config.toml
train_examples = 95000
crop_scale_min = 0.8
horizontal_flip = true
color_jitter = 0.1
method = "simmim"
hidden_act = "relu"
kernel_size = 3
growth_rate = 40
learning_rate = 0.0036
beta1 = 0.9
beta2 = 0.99
eps = 1e-08
batch_size = 384
epochs = 26.3
weight_decay = 0.1
Rows from block 11 of a small masked image model, named by matrix and row number. Rows with one number belong to one channel. Each number is 128 + 32 x the weight over its row's rms, rounded and kept within 0 to 255. All counts start at 0. Numbers have three digits each.
Before each channel's rows are labels from the 100 images, of 14848, where the channel reaches its highest value: "top examples" is what is common among them; "patch colour" is the nearest of a few named colours to the mean colour under the peak. Only what is clearly more common there than usual is listed. The data: reaction-diffusion patterns (Gray-Scott).
# conv1: bottleneck pointwise conv (model.blocks.12.conv1.weight, 160x344x1x1), inputs 0-171
# conv2: growth 3x3 conv (model.blocks.12.conv2.weight, 40x160x3x3, transposed, each kernel summed), outputs 0-39

top examples: embossed
patch colour: grey
conv1.53:079162122128059124140147118124094106115169081137124077115156095134132131124134061109126138113145114140160128161156119087117161136163122111080106128028104142146147131055162132063138144097168107110086164062134149122066127152134096145154070107118165162142168049127134126139121100116129151158157106078136092172159113113165175076087108119085177127130141150147130141049115102128199163134130113121114113104144151096098122118148086143079129095172150180159122143148130107135095146143069117164147159150120137138119163096116102
conv2.53:117070167079079102086079112090158179083041100095132132139134135128105099110104117124076108100141112109148148154120101121

top examples: stretched; embossed
patch colour: grey
conv1.144:138105124125116133127088131151139115124094148161144176111117122104125085098127134174153159163128124095148122081106164119112136140137145138123149119062127019165121136119110131085057126133118165149146130189135132100160128062149108132130118144088126151136126141169170139174091070182160114163109095152112113092169152132142062168079127134118114153115118159110167141147170120111175136142140106150096141120126082124137071128132158108169159190140134067124123152099132132158203193132149115140177112153097134092104061188123080
conv2.144:125138132091143165115181101066043140118140108115126130121131073150181177144127132135146090126075155088122122064147163115

top examples: feed 0.022 kill 0.051; feed 0.018 kill 0.051
patch colour: grey
conv1.24:111146146100165137091064119161146169152134123165099122152097134113099127062069119156125123181154138079138128116126148121126127114139135093112127104159116157134164121077149095141118120112156087143138109151125118087090097122111128085141112114148130141143050110074134138141148106125133130143136155152119173119107146105117135130069109077115128139131113116117137131156159156119091142145132110104097158177157098124107137111160136132109079137149104104144141173123127153150129114139145119095126155170149059107030131049101116
conv2.24:140136050134155130126116145137144169150135116136134152071108116167144105160113154085086114165063147137201083102134192136

top examples: feed 0.022 kill 0.051
patch colour: grey
conv1.9:058165110133119105126107104158113143178151099150197122108170107131129076099115073109134134131067093161120181150098121144125075091104159102105131121031177098156118117020147129136108136137150052095074134175147136034125075098169122100155014108137172177140033125124156123155124142097158065152104101098116119122175110148114098081085085080097161126145150131149139162108117099124124129116122138156114167186116056106115155098106140114088100127138142098145134190110174137116139124134094089187095127109117130104156150081164171
conv2.9:059112115122112090134137054139102117108169065084131123173104154081179147108100102128117146108051138158126120111132120097

top examples: feed 0.062 kill 0.061
patch colour: grey
conv1.4:131186083114121112151105117148067156093091115147136131096167092099141154143082120143067122090155114115156141130112123125073121117117136143127155130187083085191095104145160156164121156150094133143090126138072145097088134111138169096122128125101167142074096094123117125145102113129055085128170182092080116145114170160124151073157090126113162103080108124159164100096092117151098129138121101126172109088142129118101122146131141129121143155080131134153139097147154141141090142123149207172180122127118087142185157151100165
conv2.4:039150147108114106080132117145124134110150102078126083109141125117147121100044156110115173126157133109101119125041115148

top examples: pastel; feed 0.018 kill 0.051; feed 0.078 kill 0.061
patch colour: grey
conv1.74:116095126190129129159122073077105139104122100102090117095170164123151151102131112113140127035114146139122102168121118124153146161135130132141133089105180160093112045128133082115170152120144142095172114117136088130107113086035132177144183107147121099176100114115170140088136144129156163143107093115116126146130161123141139077123135143133120137127103155157169070159089113157150089152121114157119160150145134143103161159110104155172154180111196101126180180184139163138148128150128097157136132154091139090147073098117093
conv2.74:121111152098146160110114119134149024132126108144041134126102079122193051131111127144136122096099121141101116155128114124

top examples: stretched; pastel; grey
patch colour: grey
conv1.19:106056101165115119136158146121137152135110162097161149072128158115160182125123137118082195128113116149099111070151117133112107124124141110113167080123123162161141045093136134132122157117185146136151119145115171142103105040137102135167169124153196129148130118171127087136136097078119115129091146067105120124117090124129107111123151165047139144115140140135115096133171116124125096134124132163138144176161094131143159140142087199146112112171128124131110160140145105139175131148119156192136121162174133161154102109132119
conv2.19:094125188132148164122107136121179101101030148118128104169113118068108119119087162146116148161205143153111117133145115107

top examples: feed 0.018 kill 0.051; pastel
patch colour: brown
conv1.69:149134134091143085128116147166136104150132164141133146165101093158130167176117150179137161111158093189106094129111078155161078082067160140078134148155089114136146132126080110143115155118128178156105137184129156159110135164126126177131113173089143123160040136126141088176130125126127126127132136164116107110140121150119065139101072168169143112118122070144106124158138136114152105138113181175160149146152133127043127066139122183155123097153216122125090158080125128180121097164186123164127112111123112144154112145124091
conv2.69:155111152152097139130102068089114028120204115097092134134088085102120109124135114135153149127174110127086127175134104106

top examples: feed 0.078 kill 0.061; pastel
patch colour: pink
conv1.97:137161138174150131139109111149151120124158063156160093097176119156131110129067108161098148106112146142094134156114153101127099154116127115075106132097096112115147139108115115113126144139128095130091146129119134111149115127169167126077013134101154113168075151156122153119139120103123108115115150121172103131155105149102164127119158129179144121131119139125121138103157135118137102103156138161117151104089104116140175131119154127084150143191116136119076139026045092156121171124113129117141152163073160113133159106186152
conv2.97:137124124101102124110087155105132114111145095135092110101056172098102132122109061124125076069121148129117108119127071040

top examples: stretched; vivid
patch colour: grey
conv1.149:102216124122133149178097090185123083118110079128127113122156117126134143127115094150148154112155146125159104135117071149113131120119147159043138132147125112161181144122153130106131137138077154115092144145121126077091128180149178169194078144136220145138073110112135160115156110122107099124173062147098141099116108098136102118103108166176143184097111129113162176114138133133158131148155126138105151109172088039114090118140121142077157109067111087134134119086060091122151145152074139163087156134131141095107136164145115
conv2.149:162060155089110115049113157106136125128141125141121164144149042114134109137121157119134131144193070086075130126139108117

top examples: stretched; pastel
patch colour: grey
conv1.23:078093119122174097150103106135100140183131105095125102129129122128133157136125131146114130106181166150147129099125126133107039116106144099118128110105122162166180109118118112092123164137161121154134151134118177136119101097126142141121041145157157129116030114133114120095147106139149085156093178085079147124092131141089130100099113084120153133176132136126109133142123115146093084115113217134156154164101102088093159114143122161107162112136159167116159135194133157088051124148159106140133112110115109137130164129127091
conv2.23:149097133152098154128122165131212217156135136109109095093139091167065123123167125156104083160176104143124103147126131129

top examples: stretched; pastel; palette: grey; feed 0.078 kill 0.061
patch colour: pink
conv1.27:061162104162077141129169134094139058130157101196134017109095121146131112155116104143116090118169177127218092152141053128152136145142148127101171154065138084135134186154140106063111105060036135124149157144144131125125098155101138160137149107074116149129131171077128176144107058171105177152127100121154141125188127122098075109109151150148080149063178142150145192150127163097114144159121139112116157121163128110120138146166151095117160162142146134097195214204140181122155171093174146185119075129084154140098094122134153
conv2.27:107080108109090112115160140111114157118017098108154124102116079127113171110162095113126099094060161135134134177120143121

top examples: embossed; grey
patch colour: grey
conv1.104:084093113166172189134144096122147245158133128162092142117108159093145147149148133137000124120100147114198142141164174133137160144151160073139175117153172158122145125119144108115086126132146117117126091132000121132141119141067112033139139112150111159159121181104136165127103112138110124122121152136142156133099169085040127148156143072136141138168138132161168140189132152157109163117117151070109120184153146063167167169160078149120112087116098154122163169137133154087154102170157156171120105136100125157132114148124144
conv2.104:115150126094148108131188127104087179149129148108164130137099142083168125123112110084059145189156186161091084095113131164

top examples: grey
patch colour: pink
conv1.112:077146123163159136144115119140123142164201100148164127102138130123172154154140077123123194135095150187138138133114164164148172141142131122105104145159138131167148154149147124110072110102136111124088184132133126144181109160146149000135141140119138177179118175168166174134129086106099146183132116106192173144144115128167177094116111121116166143148172207127102207118194159088142132112185093150122147164136070117071167117142104157132119118173165098151085112077077141156132091174166164207160095108114123144128094123145134
conv2.112:138113143108118113134143140109004165149145120137204105109160173127132146112132145123118149102048168123150136120132142100

top examples: pastel; feed 0.078 kill 0.061
patch colour: grey
conv1.36:106095141138134179082155116098143131124137150107110158119156135133107120134097114123098102138108126099158131153181145079090170126089124053129106110087165144108135091115149126109190120150107148122139096076095114098116152094091060127125190103078108088117114113139130155122156101129147121115101080124115147127171104078133162144150170084131081131136097119107180087167124134120124127159131119147123120155206118143170186144100106082163104152147137157124077149120059162161179163154144181124141105130111134142130115143059133
conv2.36:123020124084122116094079127066165156112141140130115136112131101121126071104104133104124132088139123063104140106123069130

top examples: stretched; embossed
patch colour: grey
conv1.37:133117127111128170100110131139089187154104133108117084105097195108144169115099123081120090201045130145128122147158113110116229132115125119118160094121120162114084098091127056127115121119150144167148131083086131147143123136132109085176190131167157144121066124097100118124155138128154075174088153120100140183129151170159163176112146109061110133110106121177154104078138175089090168168134148094108076141169112076199117116144158151103119091094118128187164103132106183123036151132136137124120128131198138112115088097185120
conv2.37:175107172144110189163149120085131152125091172137135150216156144123125118150079142107123121120135095122157084135113087054

top examples: feed 0.03 kill 0.062
patch colour: grey
conv1.21:112092144142154159141127129134073113104108150097153152088154120124131129131142161153124100107111147064091132137150126107113130136116103121192198102112171106134110081147148142131132082130126135144151106131112122087098138090109090151144147109134098101119121081101095148092126147089042093057145157122131128057115128136097124150182133071159100110155103115115150069122095121119054067152115155075138095131108153136123162157060148078159079166114121162154151142150141141135140110143116091122157121163129089142143115124129144
conv2.21:086161070106087128117102084134145106125087154130059138115118100177058148118105105103141089120122118113142118041159118111

top examples: feed 0.062 kill 0.061; vivid
patch colour: grey
conv1.0:107072122117145134092060093122098141140155025146189136112123119131085111107087070138128115134139118116155157135111097093129147097119148125135062120102184115118114118076132124084201162147139087107063123118152152150131133111170118121170053142137153122134080142121142117135116116161114123118111117125106114178138119138149127134098138153120127150167159129149145114129114110141138108141156130168100176140169156130123136110114130116131152121123150147170089084178106080100125181164065024113116123159139188107123125097182146
conv2.0:137136167132137117133055123166114054122117153168120081137085085169116113113117085143097111089120079146155178163142142071

top examples: grey; feed 0.058 kill 0.065
patch colour: grey
conv1.13:125099130175131147091193190116137095097107188162113110096160142138141110156122178092121128133133111136121076095201137089054128146075055098065114076128152116110149116099093113126140130154133124180128099134100086111141137108132142117092141120122125156140117146143074115140099095106090154082062042119106063103140139045093131127150173097154111122093091118134111097085081098065063124113112149091151116117138157091175149149130124089155111164157092123087158073137137061164141134125159168126154169176051113131118147087145130
conv2.13:155116119145123143156062113127136089067090113124119118148136158067089139115099175154120128112065038156117144080127131114

top examples: embossed
patch colour: grey
conv1.38:123161145118125115144098143130148125137161083151077102131119070120114121141084131118085021138093122091166155115123175079117156131128119122099154157112123098117158125160126144163147125093114110118108111127101182151121133161089084118071088127079128128123109135107107142150117076092105083155129084119129165088169078130127139124125117108035130118155127125109148124135138139089193141171121107142120117128104048151064136125107149134106112132159104147169122156073000143164182111104123119160162095128113148102134128131105143
conv2.38:166086201126156091098114081091182167084075103109152117121089123152117144109157135113145086123153158076152168149167112129

top examples: stretched; embossed
patch colour: grey
conv1.106:137167099130127085193112151137165125083130105098115105115095092106162117100119082152145098144150120104130071119102093141117096125145146139075157152126138061204092105117125090100111083142171128101083148163174128136075059158180104116131112150090145113121133153127150133108136137120076077141109167150133138143147138152069137136096111100140147128116114104108144135149139114135098119186072181161103219144150221156124167139120130095134157150201148154112133130149138102086141129107171179136130127112104106107150165164087145
conv2.106:084138071112104091101139108148102115114091122134137122035101042132123127122155100109117094107076138135114142142136185174